{"encoder_arch": "vit", "dataset": "numbers of one to four digits printed on busy colour backdrops", "encoder_norm_position": "pre", "encoder_activation": "gelu_tanh", "encoder_fused_qkv": false, "encoder_qk_norm": false, "decoder_norm_position": "pre", "decoder_mlp_ratio": 6, "decoder_prefix_bidirectional": true, "max_steps": 13200, "batch_size": 64, "lr_schedule": "cosine"}
Rows from block 9 of the text decoder, named by matrix and row number. Rows with one number belong to one neuron. Each number is 128 + 24 x the weight over its row's rms, rounded and kept within 0 to 255. All counts start at 0. After the name is the row's rms in percent of the matrix's.
# fc1: MLP up (decoder.blocks.9.mlp.fc1.weight, 1152x192), inputs 0-191
# fc2: MLP down (decoder.blocks.9.mlp.fc2.weight, 192x1152, transposed), outputs 0-191
fc1.409 113 [139 116 153 142  84 132 116 131  87 115 169 116 104 162 150 134 127 122 114 114 135 128 124 140 124 163 118 104 109 142 126 151 115 130 155 149 127 141 119 142 171 110 140 152  94  79 138 120 168 103 130 114 130 107  84 115 133 102 132 135  86  89 180 120 110 150 125 153 123 177 115 123 175 119 126 157 123 157 164 123 142 132 117 134 139 142 145 166 153 113 119 105 133 137 118 145 174 111  84 116 100 167 144 157  94 128 108 109  99 142 121 100 131 117 100 117  96 114 133 167 186  86 136 126 179 136 160 169  75 159  99 149 104 120  96 108 129 131 117 114  81 155 153 121 108 136 150 149 183 122 138 111 156 113 134 118 117 105  92 176 138 159 171 142 150 149 166 137 119 142 114 102 145 109 122 114 115 131  92 123 141 134 136 139 146 132 157 192 136  96 152 130]
fc2.409 117 [112 129 162 130  91 100  92  83 131  92 152 143 149 109 130 155 114 115  93  86 116 152 120 116 137 139 150 147 128 144 158 134 126  81 157 112 178 105 137 126 132 134 108 158 140 136 111 103 125 112 148 102 129 113 132  98  82 127 122 125 160  95 132 140 138  98 123 118 112 111 152 142 104 113 178 170 185 123 184 125 118 140 103 109 119  76 113 138 144  85 147 137 114 154 113 132 135 165 137 142 171  87 166 130 113 139 147 125 139 141 169 130 147 141 119 192 175 109 153 134 121 136 121 132 172 117 126 103 132 134 166 102  93 144 131  77 106 152 117  92 156 161 129 120 134 143  89 150 144 100 134 123  94 154 136 114 124 134 112 120 148 126 150 174 119 131 117 108 121 119  93  92 146 117  99  86 164 144 120 124 172  89 123 114 100 116 132 111 131 134 175 156]
fc1.410 075 [141 142  92  86 144 116 147 100 140 126  94 145 113 118 150 111 124 104 160  95 118 150 153 162  96 162 167 116  87  87 143 171 104  80 116 164 143 108  93  87 112 132  93 159 159 128 132 165 111 106  89 106 148 166 102 138 129  88 148 116 149 121 112 115 147 155 133 110 149 154 144 161 104 119 165 145 107 101 169 103 116 151 170 134 114 116 147 153 157 137 133 135 124 146 120  91  93 136  94 138 130 114  86  92 145 114 131 133 131 123 111 138 149 107 134 153 137 149 162 101 138 127 101 110 141 143 106 153 169  99 103 138  98 151 120 132 124 149  86 165 103 102 109 160 112 103 122 121 161 100 111 144 162 128 104 117 148  94 146  95  91 129 117 158 127  88 126  89 138 119 123 157 129 117 115 152 112  95  86 127  91 122 110 103 152 164 106 114 103 134 167 103]
fc2.410 022 [163 165 112 114  83 149 148 157 168 104 122 165 116 108 125 108 151  98 133 108 120 154 145 132 116 101  94  84 109 151 139 109 141 126 126 163 169 152 162 159 155 152 172 141 159 170  85 112 144 136 118 114 163 104 103 105 153 106 108  86 135 135 121 117  91 114 161 113 122 143 130 149 149 165 166 136  95 166 146  86 173  88 126 110 147  87 157 100 124 137  98 156 164 129 127 115 152 102 137 129 130 166 112 100  99 163 130 169 119 117 124 114  99 111 136 121 115 144 130 135  98 159 120 159 122 159 155 131  88 152 129 130 118 148 139 105 145 133 133 143 135 140 103 151 111 152 139 166 152 121 132 141 140 113 173  90 132 146 103 129 160 131  98 138 147  96  98  97 131 143 161 104 151 140 145 115 114 162 117 121 157 166 147 119 101  95 105 154 150  97 168 164]
fc1.412 077 [112 137 153 160 122 117 161 164  87  96 122 128 101 145 120  84 125  91 146  99 113 109 147 105 110 160 125 109 101 101 118 166 144 100 125  90  93 179 116 139 154 118 166 142 131  98 162 118 138 145 147 135 152  91 131 131 128 113 139 151 147  88 118 136  94 138 104 104 137 169 112 172 106 148  83 108 160 170 124 127 156 101 134 107 170 116  87 157 133  91 132 152 149 107 155 150 121  98 154 125 148 145 160 119 108 104  99  97 130 107  92 155 121 172 113  96 124 148 164 149  91 155  96 137 113 135 147 127 124 107 128 116 156 170 108 121 116 113 102 105 130 139 171 113  98 143 102 143 120  88 139 126  99 119 170  91 123 144  93 166 127 134 145 102 124 105 148 139 124 138 146 112 122 134 156 172 110 130  81 103 165 122 101 114  97 116 153 105 157 157 103 135]
fc2.412 032 [138  97 134 135 104 146 139 166 161 125 121 109 128 157 102 121 132 141 164 134 148 129 138 108 135 150  94 119  94 119 125 104  99 180 128 139 130 136 152 130 146 112 128 145  97  72 158  97 102 126 109 107 165 119 128 146  90 130 121  96 162 121 123 165 116 123 109 104 157 161 155 110  95 101 107 160 127 123 126 122 121  94  90  98  90 118 116 135 153 145 113 148 115 124 147 107 109 111 110 103 151 115 127  87  97 102 165 114 151 127 103 150 137 189 143  94 143 184  84 130 158 156  87 130 102 163  95 133 105 107 129 123 123 158 146 152 146 123 130 168 166 109 131  98 171 152  90 150 117 154  95 122 148 118 125  89 160  99  76 128 149  97 141 162 125 174 143  77 103 122 116 142 139 152 135 144 102 132  89 115 127 110 127 127 147 101 178 119 114 123 123 101]
fc1.413 091 [130 113 125 142 120 157  94 133 141 135  79 111 122 151 141 110 108 158 118 149 138 144 103 128  74 154 153 109 137 131 160 158 128 127 132 119 152 127  88 178 164 140  95 142 150 126 134 142 139 102 151  99 122 148 114 167 145 146 112 111 116 123 119 116 101 138 161 155 144 152 102 109  99 111 105 125  98 120 110 158 186 160 169 101 127 161 107 102 105 145 108 175 143 173 138 130 119  94 140 173 143 120 139 132 124 144 152 157 136 135 152 159 120 153 107 140  91 111 143 162 140 137 161 139 133 160 172 139 124 153 131 121 121 164 115  86 119 137  98 156  91  93 167 120 122 159 108 131 115 139 142 174 121 105 132 132 110 119 172 127 174 179 139  97 142 129 132 181 180 106 133 134 141 126 119 162 140 163 161 179  98 133 125 145  99 179 129 141 142 149 115 127]
fc2.413 076 [139 147 123 150 139 118 121  98 171 129 148 116 128 102 106 162 142 132 136 114 114 108 120 136 204 122 112 153 121 133 156 118 133 255 135 110 158 132 124 120 115 129 123 134 105 168 137 127 132 135 113 151 160 120 107 124 136 142 142 120 125 116 113 135 142 108 132 126 101  80 136 125 100 136 148 145 122 144 140  98  52  98  83 146 109  88 152 142 155 104 150  77 123 120 156 137 127 143 132 116 153 111 143 123 133 134 108 123 148 114 136 130 155 136 138 145 168 128 148 142  91 146 113 114 117 100  83 124 167 119 124 104 136  81 153 146 149 123 138 114 144 117 111 106 150 134 111 131 121 136 154 117 151 149 146 148 137 145 126 131 146  91 144 169 102 114 139 105  91 122 121 133 127 111 126  92 129 116 146 153 149 135 117 131 142 130 136  85  93 136 123 142]
fc1.414 080 [115 119 117 143  87 132  95  89 104 145 142 120  88 136 151  97 139 154 115 117 116 108 121  91 144 115 101 115 160 137 135 119 142  73 104 131 121 112 160 134 156 118  89 100 152  93 153  97 136  98 100 140 148 112  99 113 122 128 131 136  88 137 107 153 115  94 154 163 119  94  97 145 102 100 159 102 142  81 123 110 109 113 131 137 111 128 158 101 160 161 149 161 129 171 163 144 146 135  87 117 129 161 119 162 146 120 164 156 152 105 144 118 146 153 156 165 148 160 133 116 130 124 144 139 131 146 176 126 158 153 125 147 154 177 141  95 165 117 135 107  88 117 142 152  96  74 155 113 124  83 110 102 126  84 142 153 135  97 105 146 119 150 146 150 159 146 138 120 132  91 148  95 115 122 137  85  91 164 160 155 104 102 145 135 155 136 145 108 160 107 140 125]
fc2.414 039 [145 116 113  97 138 138 136 121 140 153  87 133 128 129  78 129 117 160 117 109 134 100  86 166 180 104  76 144 122 130 143 104 106 255 111 156 111 129 157 143  96 103 103 122 129 106 157 153 126 126 106 114 178 130 147 130 150 134 122 118 141 175 140 144 120  97 150  83 139 114 131  92 139 158 111  96  83 123 121 139  83  85 116 141 133 143 108 118 138 137 132 133 129  91 126 138 128 119 100 112 151 126 105 108 134 105 144 116 121 100 126 145 114 135 146 139 113 125 144 121 122 151 130 120 119  98 132 119 109 123 105 149 142 109 143 159 103 141 166 118 104  92 135 127 129 168 138 116 111 135 150 131 166 162 115 122 129 111 144 131 139 101  93 139 107 114 104 129  71 133 158 126 129 136 138 156 161 137 124 115 142 191 113 129 128 133 117 118  74 120 112 150]
fc1.415 104 [136  78 139 130 131 156 131  73 146 105 141 172 152 171 184 109  78 157 129 124 131 138 105  92 122 196 147 124 160 121 137 117 133 121 140 119 175 106 135 162 122 166  88 147 126  83 123 149 111 140 101 145 131 129 162 125 178 166 108 118 143  69 121 143 120 145 126 123 134 135 151 109 131 112 134 151 154 153 126 112 158 112 146 119 154 134 110 167  94 139 131 114 133 130 162 104 147  87 114 126 131 121 107 126 150 117  93 157 172 131 144 144 150 150 111 108 161 108 139 140  91 105 135 166 103 136 120 115 138 117  85 127 104 171  82 126 139 123  97  93 108 118 123 150 174 114 131 120 138 100 141 148 122 137  93 133 107 117 147  77 139 151 129  89 128 128 121 129 145 158 138  95 160  98 105 138 136 152 133 175 137 113 107  77 104 107 110 142  96  97 128 120]
fc2.415 079 [117 129 127  81 138 136 131 150 108 145 152 176 167 112 152 139 202 129 161 101 148 126 138  97 137 127 105 158 114 120 138 121 149  81 131 117 125 118 170 128 122  88 137 162 109 139 161 127 140 159 121 119 163 112  91  84 160 131 156 128 128 152 133 176 143 100 157 106  92 107 147 102 123 143 102  91  54 120 128 113 161 158 112 154 100 147 135 126 129 119 128  97 116 108 120  90 133 128 104 111 149 115 159 133 117 137 165 125 119  82 133 137 113 157 138 125 131 183 141  97 102 128 149 106  99 150 120 100 117 108  98 103 152 134 170 142 103  97 152 124 120 100 112 102 159 121 132 128 141 187 114 108 169 153  85 142 154  76  95 147 145 105 137 102 105 115 137 110  98 113 117 137 116 117 137 118 125 151 124 141 113 118 143 111 166 129 150 128  88  89 121  97]
fc1.416 076 [168 173 103 114 144 116 128 106 114 107  98  90 117 103 139  94 169 146 144 134 158 102 138 110 128 139 137 114 142 126 118 156 103  94 166 102 156 136 121 126 139 152  96 136  95 138 129 116 111 152 169 130 137 168  93 101 150 110 100 172 161  81 107 151 108  83 118  94 158 115 134  97 158 127  92 143  94  99 100 135 139 148 158 102 102 152 111 101 112  92 128 138 148 136 178 140  98 118 122 135  98  98 165 133 101 103 121 127 144 162 112 155 120  93 134 162 120 145  90 173 109 125 106 116 122 127 105 102 122 154 102 109  91 155  88 150 132 124  83 142 134 142 125 106 138 100 139 104 124 132 124 158 143 132 101 126 168 109 150 116 165 108 106 110 162 150  96 113 167 151 139 100  96 131 152  98 155 123 157 174 119 136 164 109 131 164 110  91 156 108 138 126]
fc2.416 027 [136 106 134 180 132 122 135 161 152 112 127 140 163 108 122 121 165  84 136  82 157 101 151 159 149 122 130 112 155 160 159 139 154 144 139  88 123 152 133  92 162 105 128 156  87  98 115  89 122 119 141 120  83 148 175  86 105 148 150 126  97 121 108 126 101 107 139 156 133 148 134 120 103 104 148 119 149 136 115 127 154  92 127 141 116 125 162 123 130 150 166 136  90 132 156  93 103 122 153  90 111 144 147 117 119 162 173 159 138  99 131  99  80 162 138 133 144 115  97 133 136 116 128 135 135 141 132 110 140 130 104 130 162  97 171 153 129  88 147 150 141 127 118 110 131 126  99 156 118 171 117 123 144 117 156  71 142 125  60 161 154  91 153 125  99 130 153 128 152 123 141 130 160 144 136 157 118 100  75 128 128  89 103 165 122 152 152 118  91 121 147 163]
fc1.417 124 [134  90 131 132  78 144 126 152 111 116 162 163 164 167 157 141  86  97 138 106 113 134  92  77 122 155 132 138 148 126  87 178 109 104 136  94 151 112 107 155 145 142 123 160 109 124 126 151 158 110 128  94 139 120 144 171 141 125  95 112 131 118 103 102 138 107 131 185 124 105 157 132 122 106 127 136 110 158 143 131 130 102 135 103 150 123 120  94 139 135  77 164 190 120 142 120 140 126  92 146 148 150 108 135 134 111 146 177  93 153 123 115 168 185  94 121 122  86 134 153 170  91 110 157 125 117 160 132 122 168 133 145 133 137  83 120 127 141 128 116 173 130 146 144 137 113 134 134 138  89 119 113  67 105 102 151 130 126 100 133 100 114 129 137 140 148 163 126 152 136 142 141 126 111 149 118 155 174 153 128 111  79 102 129  97 124 130 144 132 101 124 169]
fc2.417 159 [120 114 139 121 137 105 110 114 170  88 129 171 125 142 150 150 193  93 126 135 110 120 109 103 119 123 143 139 138 114 124  94  98 184 133 130 162 103 115 132 186 136 121 164 140 105 113 150 145 122 112 106 132 176 119 119 112 160 140 132  49  88 103 124 159 117 100 146  89 177 130 133 115 109 145 164  85 150 120 149  77 121 136 136 122  63 126 159 178 116  81 106 137 127 136 121 147 160 118 126 159 125 120 147 141 126 105 142 100 123 160 150 163 141 117 109 119 126 122 122 118 120 102 135 150  91 139  95 164 140 125  92 114 128 127 107 133 144  97 141 148 139 121 114 119 143 144 103 158 123 125 153 117 101  93 151 108 109 176 130 148 102 132  85 108 149 134 156 116 134 114 102 131 159 112 103 178 156 150 140 134 100 136 124 100 116 167 122 136 153 166 153]
fc1.418 077 [147 156 139 147 163 106 119 141 126 133 143 151 100 165 171 157 102  99 106 157 120 135 105  93 107 157 138 142 154 150 122 103 163  86 109 161 163  91 118 143  97 157 118  85 164 102 157 111 108 153 134 117 127 163 121 147 102 158 155  88  98 115 132  90  99 106 115  89  99  99 144 146 137 116 120 154 123 149 111 159 142  97  90 165 125 115 167 105 100 145 170 121 161 110  91 139 137 164 163 156 144 132  95 158 122 133  88 168 109 125 122 118 113 104 138 164  94 123 124  92 155 127 116 156 137 105 110 140 140  87 124 169 120 160  89  85 133 139 154 162 151  95  91 166 159 135 107  89 118 140 150 143 115 103 105 126 155 142 125  90  93 147 122 136 140 104 105 138 152  99 108 156 129 130 131 127 137 152  98 113 125 125 138 146 116 149 122 128  97 156 102 143]
fc2.418 023 [112 126 160 153 127 102 158 124 138 101  99 119 126 159 130 147 138 152 114 131  92 119 136  87 169 130 122  97 136 161 158 108  74 156 176 111 131 144 134 104 101 103 101 160 150 115 115 129 160 116 138 120 115 157  93 146 142 105 119 123 128 149  94 139 115 107 169 171 111 140 148 118 109 137 119 154  95 123 133 166  85 101 158 135 154 161 130 119 131 105 132 155 121 117 128 133  91 160 115  99 113 117 150 103 108 101 160 158  92 115 106 149 170 166 165  97 133 150 153 123 138 104  83 102 146 162 149 134 126  87 138 132 162 144 126 135 142 122 100 156 112 158 109 130 177 152 124 130 155  88 138 143  85  84 160 145 110 108 116 120 159 114 149 113 110 150 122 154 136 161 104 111 152 133 121 134 161 145 144  93  80 149  90 129  92 104 176 134 125  94  85 102]
fc1.419 091 [113 119 137 110 131 128 123 138  75 148 143  95 150 116 154 118 100 122  97 131 128 133 167 105  93 162 176 145 134 127 139 136 115 129  81 110 177 169 117 131 145 159 133 122 164 128 133 157 131 150 170 132 120 133 145 132 167 106 158 141  94 110 190 151  97 127 154 124 124  94 120 105 138 143 109 139 131 112 128 117 170 151 126  81 150 159 113 162 140 113  93 147 128 187 122 152 106  75 161 104 109 118 133 119 122 110  91 124 138 171 143 105 107 127 110 155 137 153 140 134 149 112 154 148 113 120 161 106 122 137 109 157 132 167 174  74 134 104 130 110  91 141 107 117 117 173 109 137 107 113 129 113 116 167 151  95 123 133  85 127 109 144 179 135 137 146 124 126 167 143 103 161 143 140 135 147 147 157 129 141 149  82 118 145 153 152  82 145  94 105 153 163]
fc2.419 070 [110  84 138 144 101  85 108 114 135 153 147 141 151 138  95 137 109 102 102 158 124 113  99 141 160  82 113 118 121  96  94 111 121 196 147 130  93 115 150 113 102 135 102  94 126 130 142 134 124 117 130 146 200 143 101 122  97 132  88 133 137 188 122 110 142 111 128 124 147 138 176 135 124 127 117 128 168 150 110 131  93 115 135 115 136 160 133 112 120 133 142 155 129 157 106 129 138 122  64 165 108  79  81 117 112 141 108 112 144 166 142 113 114 145 109 127 109 114  95 103 154 109 126 153 142 146 133 130  97 131 162 162 129  87 112 161 129 128 141 110 181 172 138 131  85 147 139 151 154 150  87 105 102 114 170 110 117 130 133 131 126 108 142 123 190 132 117 124 128 125 102  96 135 100 158 143 134 134 125  64 127 138 129 143 145 104 137 178 112 138 125 155]
fc1.420 114 [139 125 125 142  94 141 128 126  76 158 102 145 109 169 134 158 134 132 151 132 129 155 155 156 127 170 101  99 127 147 132 103 155 103 143 162 162 122 137  87 120 131 163 149 160 134 145  76 185 124 136 128 140 139  84 130 126 107 112 121 158 109  92 156 135 122 127 101 143 133 116 156  89 150 105 122  91 174 128 149 145 152 172 116 114 113  93 183 163 113 123 104 112 152 136  81 136 133  91 119 130 144  88 104 148 162  96 140  77 118 120 116 143 131  96 121  87 111  95 106  82 123 128 158  95 163 101 147 154 112 152 153 137 119 151 116 109 145 110 165 119 157  82 124 112 104 156 124 113 166 127 107 138 106 103 114 112 150 107 141 113 121 131 113 154 101 155 133 130 148 127 116 157 150 169  92 100 117 148 114 155  98 165 159 118 132 127 137 153 171 121 106]
fc2.420 118 [102 115 129  77 151 108  36 129 134 131 146 176 136 102 132 138 209 139 126 123 148 116 117 129 128 123 110 157 125 119 126 138 157 156 132 109 130 116 144 139 159  95 114 149 104 141 161 125 120 102  98 138 144 126  84 120 127 167 149 124 104 121 113 167 118 106  98  81 107 136 147 128  95 162 146 130  64 163  99 121 127 122 110 113  99 126 165 144 124 121  87 101 112 123 126 127 149 135 114 126 170 143 118 141 133 136 152 138 140 141 155 147 123 104 136 127 101 180 130 116 112 140 135 136 132 121 168  91 131 138 123  97 140 101 162 113 118 120 164 122 162  91 121 107 130 167 168 134 154 161 105  90 134 137 114 161 134  93 167 118 148 127 154  97 121 138 157 110 100 119  79 149  97 194 136  92 100 158 105 127 129 111 116 108 115 100 129 125 111 145 154 130]
fc1.421 101 [128 147  88 153 125 111  81 108 116  98 102 126  98 143 164 106 169 110 148 118 117 110 125  98  83 162 145  89  92 137 114 137 140 134 110 100 111 103 119 131 131 136 101 157 137 197 149 124 141 111 168 109  88 149 142 165 119 121 173 145 138 118 128  87 179 116 171 128 106 115 104 158 138 171 133 151 149 146  99 158 127 150 143 142  72 125 114 133 116  82 159 153 157 157 126 128 167 147 124 113 126 114 113 141 106 173 124 111 123 102 166 156 157  90 175 130 128 135 109 151 131 179 148 114 100 125 137 114 147 135 104 128 130 171 124 107 121  94 149  94 145 101  91 119 127 166 142  99 174 138 113 125 114 158 125 161 119 136 128  90 127 168 134 110  85 110  95 104 157 136 105 111 130 109 140  90 140 146 123 150  91 154 126 130 143 141 141 140 139 134 127 130]
fc2.421 090 [147 157 166 125 119 157 152 130 108 140 131 115 126 127 126 143 148 106 147 103  99 148 130 147 155 108 100  99 122 101 114  93  76 222 137 182 130 145 120 113  99 121 159 125 107  92 149 127 145 129 126 149 162 166  86  77 109  91 138 147 145 169 134 122 137 132 134 119 149 159 133 122 121 121 120 131 157 137 150 127  90 134  89 111 143 103 111 161 145 163 134 105  98  91 105 151 101 128 150 112 107 130 106 101 121 147 133 118 106 120  97 139 102 120 120 108 152 144 147 124 125 105  80 129 104 131  85 167 125 100 136 155 163 113 179 165 152 116 129 173 118 155 115 126 125 117  95 167 122 144 184 115 144 158 137 102  89 115  90 145 146  95 106 174 137 124 145 151 122 143 100 113 114 152 146 130 128 130 140  99 139 143 122 159 133 126 168 149  76 140 116 122]
fc1.422 077 [128 108 140 129 151 130 104 102 121 106 143 113  89 146 137 127 153  96 129 129 149 152 113 151 137 143 132 109  88 124  81 142 119 119 122  81 153 128 163 148 143 146 139 163 135 123 110 149 129 109 101 162 134 128 152 144 166 168 141 113  87 106 104 162  93 149 151 151 116 162 142 175 168 103 101 119  93 113 128 129 139 125 149 107 140 125 121 128 167 117 158 152  96 191 148  80 153 115 169 157 115 131 129 166 154 168 143  95  98 128  90 156 137 109 101 117 144  87 150 123 110  86 175 177 169 112 142 132 158 131 130 159  86 164 119  79 158 144 109 158  92  89 133 127 140 148 113 126 108  95 156 133 147 123 130 157 153 103 148 149 104 149 120 105  91 130 118 113 157 127 159 145 115 158 137 133  94 133 135 126 114 131 160 126 163 146 116 109 156 143 146 105]
fc2.422 037 [140 163 118 131 109 164 157 120 136 147 124 124 176 103 117 141  92 113 146 107 104 116 132 136 196 116 110 170 113 130 163 141 140 175 103 147 136 135 134 127 137 107 127 152 107 153 125 151 144 125 130 126 138 113 131  98 153 101 139 133 151 111 133 148 134  88 170 123 150  86 142 101 129 155 105 136 162 145 125  92 105 134 108 149 111 107 152 113 159 156 125 133 128  76 103 120 108 140 166 121 121 109 133 110 132 123 115 131 157 107  97 131 114 124 145 147 151 123 159 113 136 172 125 127  95  84  54 159 120  94 149 112 170  72 193 141 111  84 166  93 124 153 103 123 157 135 149 138 132 148 143 156 163 136 150 106 119 150 101  96 115  94 145 146  94 135  98 128  74 104  88 124 132 106 125 117 135 106  93 127 124 148 105 161 179 132 125 129  99 139 153 120]
fc1.424 110 [165 133 137 154 149 144 140 150  98  86 160 126  82 114 131  88 152 157 125 105 113 159 159 121 121 141 146 144 138 157 128 148 164 109 118 124 158 116 115 124 133 140 157 137 101 114 151 104 148 170 122 121 122  91 118 141 145 129 124 148 134 115 170 120 107 109 133  84 116 110 120 157 121  98 154 100 101 108 135 141 132 130 125 154 124  99 138 147 125 107  95 136 109 139 157 112 122 106 161 151 144 180 146 112 176 136 124 117 111 109 146 110 127 164 150 134 121 180 152 130  89 114 113 150  98 147 151 101 153 130 122  83 152 152 146  75 141 109 132 156  97  75 159  77 158  73 110 121 141 153 139 112 107  98 132 174 132 108  96 179 115 157 130 105 129 101 118 104 126 130  99  83 133 132 114 108 124 198 164 135 114 128 137 140 106 156 116 134 132 174 162 167]
fc2.424 112 [129 128 130  95 136  87 146 115 137 176 110 113 129 132 124 130 111 103 148 125 114 112 133 138 168 100 125 128 120 132 116 102  90 255 125 124  75  95 139 157 138 165 153 130 123  80 146 112 137 166 139  92 158 161 122  99 139 153 137 113 127 170 149 153 154 129 139 134 128 135 152 129 153 138 141 147 103 130 108 153  64 113 174 116 134 112  98 115 120 149 140 130 111 119  94 112 124 121 102 121 152 111 143 142 120 103 150 118 108 117 140 107 135 126 168 109 145 102 151  95 135  78 108 118 135 138 118 132 111 121 131 147 176 102 112 195  77 150 131 113 140 131 116 115  97 136 137 109 142 136 102 138 138 128 131 139 118 141 126 148 108  81 123  99 112 108 128 126 100 134 160 164 137 133 160 140 153  96 140 119 129 152 143 101 138 133 135  99 112 121 141 139]
fc1.425 135 [ 94 139 146  75 160  83 136 160 138 114 125  98 126 150 117 146 144 172 165 142 157 163 124 133 110 115 125 119 171 103 131 136 139 130 138 106 144 131  81 184 172  98 157 172 135 146 157 137 123 150 139  81 114 145  85 122 102 133 108 142 107 145 158 113 108 108 170  96 126 109 138 114 100 147 165 123  99 113 117 152 162 144 104  93 121 165  97 109  91 120 104 161 128 114 104 142  97  92 146 169 162 148 117 174 116 105 201 145  97 145 102 173 123 109 169 131 114 146 126 110 137 141 140 144 127 126 132 131 121 104 122 147 148 111 134 122 142 145 108 142 105  92 130 159 128 110 163 149 143 120 135 134 149 129 142 118 122  56 137 102 129 136 103 108 157 123 149 128 144 102 132 119 103 160  96 105 136 125 113 101 157 139 157 130 113 167 150 165 114 154 141 116]
fc2.425 166 [152 135 127 130 137 110  84 131 131 146 123 190  80 122 179 150 140 116 159 118 144 133 122 128 125 122 102 139 137 144 134  83 125 166 154 113 139 118 150 126  99 153 130 108 138 125 108  97 178 130 113 103 145 124 100 149 126 123 180 123 138 142  99 156 141 127 122  98 125 131 144 157 110 152 112 116  77 152 105 141 117 136 151 130  86 109 122 143 155 111 142  81 166 121 118  91 198 116  67 116 121 117 154 117 131 133 122 105 111 106 177 150 113  86 123 128 118 103 132 120 108  82 108 147 112 156 110  83 175 127 117 117 163 158 132 162 131 155 150 125 111 121  91 118 132 146 158 139 139 167 139 133 140 130 113 162 127 171 108 158 119  52 139 134 114  99  99  99 142 105 138 131 151 107 155 120 148  78 113 124 135 121 164 144 145 127 172  95 131 113 121 120]
fc1.426 085 [157  81 119  88 121 152 109 164 133 104 165 141  80 183 167 138 124 117 139 118 118 152 159 102  81 137 133 118 100 110 167 108 165 141  93 108 131 169 161  93 139 158 137 153 116 163 122 102 160 161 129 106 154 137  92  99 150 135 103 151 127  88 124  98 129 165 111 127 145 104 137 109 144 149 105 105 148  99 117 120 112 141  95 127 129 129  96 113 138 122 141 127  98 109 101 115 161 118 102 137 146 154 103 107 118 154  99  99 150 128 134 149 106 144 143 113 130 131 139 105 131 109 150 166 144 157 150  95 128 147 127 146 129 141 109 101 116 166  71 164 129 141 138 145 119 100 159 115 147  78 132  91 139 115 132 105 164 114 126 123 118 153 120  86 163 109 158 155 143 121 102 135  93 109 135 132 136 188 126 158  91 118 170  84 157  99  99 116 137 117 105  94]
fc2.426 050 [113 180 127  69 150 129  97 140 113 121 149  94 164 146 109 147 101 147 133  74 117 139 134 143 143  84 136 108 148  99 102  84  96 100 130 124 137 121 110 130  98 119 143 176 148 154 147 121 144 160 126  94 123 131 107 141 124 120 104  93 158 153 127 157 115 124 161  96  92 138 133 101 118 106 149 141 154 164 162 189 149 133  93  68 116 132 112 130  89 112 121 140 135 140  99 141 145 104 124 155 136 116 147 199 139 141 154  87  68 128 134 126 128 144 147 156 137 127 120 104 149 157 143 119  95  95 123 123 142 143 109 113 127 138 147 118 106 110 144  99 109 131  90 107  78 164 104 143 152  82 121 142  90 138 135 126  88 127  73 151 141 137  96 134 103 151 113 127 135 144 144 139 135 129 128 110 137 136 134 111 177 132  97 136 130 111 103 178 118 155 142 117]
fc1.427 077 [150 156  90 160 105 164 110  94  90 141 133 108 131 167 151 160 120 148 150 154 169 112 107 150  77 125 159 150 147 170 120 122 128 124  87  92 148 119  97 148 145 129 153 163 163 132 139 117 164 120 178 109 133 151 132 111 111 152 103 108 162 100 131 115 156 147 112 133 113 116 126 104 142 114  85 136  98 111 129 101 155 149 118 137 122 142 108 137 114  90 159 107 170 167 150 137 117 111 108 156 101 162 138 119 133 169 143 118 116 100  98  97 102 102 102 160 119 133 134 103 130 136 121 156 102 174 104 105 159 145 121 124  92 186 133 111 144 104  87 128 133 156 134 121 112 115 120 134  93 144 101  99  96 140 156 141 134 168 102 141 106 117 121 154 167  95 151 116 101 160 156 142 145 147 115 111 116 138 173 157 148  99 166 128  93 156 135 146 103 141 153 167]
fc2.427 024 [113 143 158 142  95  89 161 163 115 134 150  89  96 173  88 177 142 108 116 165 122 135 149 127 106 122 158 149 158 133  98 149 165 151 157 105 136 137 146 109 158 129 145 130 120 115 107 130 109 142 168 175 142 126 106 116 149 139 145 144 115 130 119  69 126 151  97 136 176 141 134 110 144 116 124  93 135 132 108 102 132 102 151 129 160 128  91 107 116 106 143 138 164 126 164 130  78 129 116 119 138 129 137 108 154 107  90 144  95 115  97 121 127 114  88 129 111 112 150 169 139 104 130 125 136 157 152 118 106 101 137 169 142 143 115 134 111 108 177 153 132 106 155 109 152 134 137 138 173 139 102 102 123 151 145 116 108 168 145 117 167 101 154  95 163 126  93 165  96  99 126 118 127 145 128 131  84 165 162 108 117 108 113 129  81 151  89 129 112 165  71 152]
fc1.428 082 [111 119 108  94 114  92  96 128 117  80 152 105  84 110 180 133 150 142  84 127 160 151 119  99 131 135 169 143 148 132 113 150 156  96 156 139 175 145 117 134 173 110 126 165 150 149 107 112 142 147 116 103 148 107 153 135 138 174 128 133  84 138 104 159  87 141 161 114 154 101 104 117 126  85 147 149 149 155 148 131 136 116 109 135 138 100 154  81 124 140 155 171 132 160 154 136 135 102 131 140 124 142 116 167 147  97 158 169 100 124 156 118 168 128 103 146  89  94 167 114 155 111 116 116 127 138 133  94 101 105 131  97 152 134 149  95 119 167 121 123 142  93  91 108 139 146 142 136 131 159 151 161 143 152 136 129 104 138 109 121 124 130  92 140 150  98 103 151 106 110 135 162 113 124 108 127 110 169 120 141  85 116 118  73 143 171 101 126 169 124  97 128]
fc2.428 042 [160 115 112 134 120 114 126 118 197 128 163 121 163 129 106 116 123 128 139 134  86 121 119 149 206 107 122 137 137 114 143 130 129 255 143 120 102 132 128 117 153 107 117 112 115 122 128 140 139 114 106 130 173 141 129 130 119 109 137 116  96 128 106 142 159  97  88 157 132 156 142 109 116 117 151 168 131 124 150 117  61  78 148 131 131 135 124 127 131 173 115 146 174 125 120 166 122 146 129 115  91  98 123 109 122 114  99 145 155 116 112 131 161 153 110 122 137 148 132 130 135 104 117 119 111  81 105 106 143 144 115 125 168  61 135 144 146 118 145 135 164 147 104 110 128 113 113 139 104 142 122 129 142 114 120 129 135 124 156 150 123  86 150 113 113 121 145 135  88 151 134 115 137 132 136 137 150 116 176 135 103 161 113 142 167 104 128 128 112 140 141 150]